config.yaml
model: "contrastive image-text model"
grayscale: true
crop_scale_min: 0.8
rotation_deg: 10
encoder_channel_attention: "se"
encoder_kernel_size: 3
text_encoder_norm: "layernorm"
text_encoder_positions: "rope"
init: "xavier_uniform"
momentum: 0.95
nesterov: false
steps: 8300
batch_size: 512
Rows from block 7 of the image encoder of a small contrastive image-text model, named by matrix and row number. Rows with one number belong to one channel. Each number is 128 + 32 x the weight over its row's rms, rounded and kept within 0 to 255. All counts start at 0. Numbers have three digits each. After the name is the row's rms in percent of the matrix's.
After each channel's rows are labels from the 100 images, of 14848, where the channel reaches its highest value: "responds to" is what is common among them. Only what is clearly more common there than usual is listed. The data: patchworks of several textures.
# convs1: grouped (16 groups) 3x3 conv (encoder.blocks.7.convs.1.weight, 256x16x3x3, standardized in use, each kernel summed), inputs within the group 0-15
# convs2: expand pointwise conv (encoder.blocks.7.convs.2.weight, 256x256x1x1, standardized in use, transposed), outputs 0-63

convs1.166 081:068102110171158061148119145129124166142170108124
convs2.166 088:121141133119102119163100135133113150148109135064090122131098188105123122143096197228144139127217105174116145122142103115166173083175124202155142180076103127149110100148155123162097134057124148
responds to: woven; plain

convs1.41 049:138122103159096155094080129174178163133130121068
convs2.41 087:142137135097115101112119134120118170114113131120113134138108068131141069118109096197129135146067142161098158094096124133069109115107162126122141138123124140093153139127119193091037161122102148
responds to: studded; scaly

convs1.241 043:184151084169120093161108097108084119169123159113
convs2.241 087:117155102119127151181131170149114107126235132092135085121103087124158076137117115125083124162118124180165136145185113119143079118116161117055128045064124105206094083132142153054139143171163050
responds to: spiral; rings; striped

convs1.45 055:064157074164121146097136126161145174114140085144
convs2.45 084:103148134106108091152065145129123134089141108063101107120095180127050129147135139200122121153174152135130108120142146126132155114112135083090156152128109111121089189144116116016085159121098054
responds to: spiral; centre pattern: spiral

convs1.149 039:207089124138125152152143097130158102078143087120
convs2.149 085:131145127127116089111160120104157112161172119145129177161119135135084211124134052097062132143039100132067087126086107147116139092146110146176117065089138111135146093102132120161055156111118153
responds to: triangles

convs1.177 052:142139079062138095110155145155130154126087148185
convs2.177 089:110121141140099182095141164136114177132126097103158147111136122154137048110056131141099162073085185113141176093094127144149093064117148150067086128098137106165114130247124119158217159111133156
responds to: veined

convs1.4 075:134155125145070143143120147082161139155048153134
convs2.4 086:101123133175124136148131113187146186164164117108089103132109100093118096098066164134132130105136156159138075095139185126126126133186163152076100123134118126108194089141145155159119122110109177
responds to: mosaic

convs1.1 090:144129103187099072109110166128171137124074160132
convs2.1 100:133143096141137139053121105167095119198205089077070044146104104106130095138092097192102135120112085174135145172190162093152146150147118157112142116176144076160184102128091132201158119122118125
responds to: mosaic

convs1.94 034:159128140093053157148103092123154097114163152168
convs2.94 084:161137142137136152138147080095113066133076125046183136158136093130076065119129146085140127138173098132104189102111119119167129119120144088130159067146117110173110122104109152145139129058086092
responds to: cloudy; rings

convs1.128 066:137135079088180155120141127139066091144181138126
convs2.128 094:116099112188153142092080116183142148124178145117126160158162094104096106155120155151094106121140109081169089141107133077044094109129114126082142140184121137051179134077144156111084077115149109
responds to: mosaic; cloudy; marbled

convs1.93 147:129151099157130175147156123119027112132140127125
convs2.93 108:110166102174154132117127119123139153066149176146022168163132113129115136158095142164147130141137165169140153075113141106119117123125099161147114117104130133142150106038139077111126128137075091
responds to: woven; studded

convs1.36 055:074135090162159153112139104164149179126130074095
convs2.36 085:093146156105112146140190122150120176121112132107129119127109154132106092124134121156188131176108120129127203102175117119141136115125109107089118118115122145136097178102120107074072147109107075
responds to: camouflage

convs1.117 066:114061130146167139120145115191156069101128140134
convs2.117 105:060150044174125125126196130109104101217141063127186093092078132111157135119163134118155133171071129060112151167158092066133103094160122127146133048105129153160057087184116130135095159135161155
responds to: plain

convs1.81 191:101123150125156050134108134122174184151115139086
convs2.81 124:165099189182145113176131135063150133132118163139123107126186157164112146122142133135127158144143179190127140149138082106132136102117065169120090149132159136155121134093156125139116086105068159
responds to: plain

convs1.231 100:103138147095133058143128135193150143136143135067
convs2.231 089:161143127145116111182143108065122149048109068119088104144120150131144175132207116127150103101134120157095131177098140124151128134125119026110171096127163143169165096160132137121112181011154070
responds to: cloudy; mosaic; plain

convs1.176 072:174133134187140125160140089086134131122075135072
convs2.176 102:124161060094142178106101127150095079119140181120137125209140146143104119152144147099125136167112131142143156152129187089164133175141163146134156101211101175149089110141145131091121153104124131
responds to: rays

convs1.146 035:153144105165117173178132159130148079073108102096
convs2.146 086:159148146120069109117140109154132158153062135028100174165137165138059119121142106089137136107035105104059026121128144159096128144100133123167111084149102132107147084158131124141184151138141156
responds to: veined; looped

convs1.60 044:139178045097123153141090138106148120151144169114
convs2.60 105:107124160119111130088158157087146121137118138163120101074114125147076145157138148138120126123166114114135119134139108077154128054166116120141108134096118101140120157058154140102159090156118000
responds to: patches: five; camouflage; plaid

convs1.13 085:108166108130099151194131121091132131148052154140
convs2.13 090:154164091175155112081134163110115111194127099141107131090111113091142135112110138131116129111115193125133072108156154141092142117120137149106182096091105069170141215053088180137176107086147154
responds to: veined

convs1.185 093:156126134210122131155131089118127134113065147085
convs2.185 107:164121090098170119129136143150138161139108095089120058168144109149138138065124122089163133179100163116140137114124096044121094166134075141146116146179173075118102139146104152167163150093122094
responds to: rays

convs1.140 060:120134131073169157117108127142073087133197126151
convs2.140 093:110119127122100181070151202156138083144105156110160133122149109123092150149107110106092137127110090099109103136145112135096080064121136183110128179119137096133020076134147169156167147148137139
responds to: camouflage; mosaic; marbled

convs1.37 126:068145190092087145123149108118134120167115111176
convs2.37 105:101125119113157107119095175178087159053188119131195103127129136137207155076166133115119118120110090142137162118087138121098140131132143157205118057149157124112124196168091162124148094058123164
responds to: marbled; cloudy

convs1.147 047:169093114144143175173150113100171094093097086139
convs2.147 083:134153159133123151171037136161147130157092144100138192135159131151224093106141163191147148133059154134119166126127133182142097108141149128071100122164128162189148083126144134125183154147113156
responds to: patches: two; triangles

convs1.151 064:156141094139127164177169106085173098104110077131
convs2.151 096:094169177153091161152201124098143224151144159103134228142129141177083152138163170064193135134157129128123121160138132149143149105156118141127133171145147141078147117136157139188053150164136134
responds to: patches: two; triangles

convs1.35 062:099140092181148155099135128151160174095131097068
convs2.35 084:114141164096096111107149101164106084174098125191139116123107139133119170129128106144150131107119087083074000112142125166140124106136148125049133121080125098157158127122144111099159159124101105
responds to: camouflage; spiral

convs1.7 109:147119103178118042147105150162154136112092150132
convs2.7 102:128134092153184120058110106097115162142139165151151143178146113118040095160128128116076117166100070167159113150143135156156168182171197132188177137161133139135163144100113119199097169170144125
responds to: crosshatched

convs1.5 051:159137101147198162090065151152122105099125110138
convs2.5 106:136106070150167164097112100124094156123177076136136034112045100091146120098147137149166154158134125141133113135128139099201122121113137130149120108165094076152067114128102176169165100134162143
responds to: patches: five; zigzag

convs1.90 049:158144128149152177140137163105067131121075070131
convs2.90 094:149113153135200106167182164107095119119117177159152126140110088113138112147158114173067110101183139117107125188113101079165155146140117113107135081120104107118177198173113084162115114102142173
responds to: marbled; camouflage; cloudy

convs1.245 035:120151159118073131117106102133088169086175130183
convs2.245 097:073138093119161109124161114125136095191182142117162099088157155104103098097116145070147121130115131153123181122153113065139141144079138160070124100179137153139180156125059150095070153146141234
responds to: spiral; plain; rings

convs1.167 124:141125090112151116102140156110124100227094138124
convs2.167 110:172180194104158083142174173159180138121100151155186143088174138163155112154099132122092133136122118099130086126098078113177111124125086135143108117074099140098109116128117114162070147131089156
responds to: plain; centre pattern: plain

convs1.131 107:088155129081141107075190115171137102120135168133
convs2.131 100:143138103097106125108145136161177140150096073163130058135133041112111133185144163099116156105132137193089160156108110087089118140109134109159190096110094115121142116143214155148132123098158145
responds to: plain

convs1.168 048:075121137134119063160140142139109195091166134128
convs2.168 087:139106197147174134084074113129157110114070101164127134126142081145135105113060112091136134093116097109141173132144103135145093143117119133121113089204142098163174125188184130078108125098134197
responds to: speckled; grid

convs1.51 152:104208084112091133099151112120131116166121176122
convs2.51 101:108115150107104108141141141095109178129154085129120099155127088151107116106134128149102137139132117157145087143112046136124115115131074151069098140166094121166113138139091194082108140127183124
responds to: woven

convs1.16 044:127119120092187143173142063106091137106152168116
convs2.16 074:124126134104197110165083103136109101102199130161091158131153100132053129121141094140124121100172064106135110125148139144125160062116181116122102144073105146146109138166130184092123111118141155
responds to: mosaic; camouflage; veined

convs1.28 106:144094128158099141155089079171110146128109199103
convs2.28 104:120161155118134174115110176092105146092108090139144152136125132159144104147104142092124120171154139147094116101081165100182132158158151079098064149115094097159117132179130105105173141112108171
responds to: rays; spiral

convs1.116 173:141167155074143118142143118124123182063121155081
convs2.116 115:060110122119083129077084168059046103094119202126092097166141091124122108113171126149105165095162127126144117110108106062118117155134088143114125125200187143125068110088110124129114249110142194
responds to: rings; spiral; striped

convs1.125 077:030122097117133154146142127142157097139173144121
convs2.125 087:086141083108194114090119232083123153122178194148119077072140104103148134111177104089106146144169075125113143154082121146170144082131155142146143083091104114137157175146123141144122113085130053
responds to: marbled

convs1.30 046:128119093092170157165132126047105142105154159143
convs2.30 078:150143134147142066135141190145167123101205096109146120124102158145102172100124107185153144100090172135167182128128115169123201112168182112158116148111128094174109087120134149124114115124105108
responds to: mosaic

convs1.100 204:082147115112123130128118132193057183157118123132
convs2.100 140:101140135134080144156146088070119074095093117132114100098144039177103133135147118091117139171199169123144153147103191121121128067146084122102075073204079184158155138168108094109130134132108150
responds to: speckled; woven

convs1.112 047:071106091145084137167156174171138102090137123149
convs2.112 093:148135112104146175123099099073172163113126153050138110127134188126147128095171124071202123038102155094146117114059101138124074151125112172145106148179150135139122086106085110164116175138149134
responds to: crosshatched

convs1.181 133:126140113197109157122136166111093119098074107180
convs2.181 108:148130139206124136110078129155134126153097145112162121120165109135128158050162118112134145119140092128132119161145159132183123104109155128173129210149054136191135163151088108162132068133096097
responds to: spiral; rings

convs1.171 079:068102099169144062146133125125125172154171137121
convs2.171 082:167142186065116150173069128168122170163059099084126120089085095140178124158159101079039123110223144213118174087136106100145131169144114188139103134096111142158106083130169169141115143067100110
responds to: plain

convs1.38 056:055170075157115140098144133142151166143142087130
convs2.38 094:073123149108113115183161148084151078153143105140119088117134181150191140163100161084132124091071214099138171083145134143074093095156134071112157062157113124143063152089090126087196142121122089
responds to: spiral; centre pattern: spiral; camouflage

convs1.224 066:158170117102148114086128151157158128087053125159
convs2.224 101:118129148103142138151111108169074136191152133133185099096091151074129136149104141168116087172105152142135088083147105142126127178102118103118093106117135142136103135182081180119154138156181084
responds to: cloudy; camouflage

convs1.135 088:138116087087141151124143138090119123112228123124
convs2.135 108:187114200188092113157122113168123144161122141127130107154112108141122138080141137096135124126111124152123107181109065158081133163111148140134158071111155143104166187064151126161142048039141173
responds to: marbled

convs1.202 041:142085091106195141132193101116120130161116090127
convs2.202 087:157138100204140102109148134061101068176092134069104174144114149090081119133154130075131119060110057136135097099158122143105132118109088162137108086113181110061130182144144184138191131143150087
responds to: camouflage

convs1.249 053:204162096133064132157124146120110156123090130109
convs2.249 099:146123211153210121112124093131121072170146192152153152113114140142122126148124150196129105107155066130131138131127159084124122132164108110098128105167128119064187163139140119109178119154164159
responds to: rings; spiral

convs1.200 042:138150093077199124127182120080151101124112127140
convs2.200 088:160129040166099109143196134143083164075112160097103117145090118131119106149126116155119154148121132124122101174092107079106108119134113130106140094139159145146118208126115093095122118205135047
responds to: camouflage

convs1.190 052:149170122056145139148142069109097140124123139181
convs2.190 085:169162132068145108096107109110129157075123137099148116156132127091155159128148117139105124077129151090115133115172096083085094117126103131183118162133143130056142081161139113153154169202109117
responds to: speckled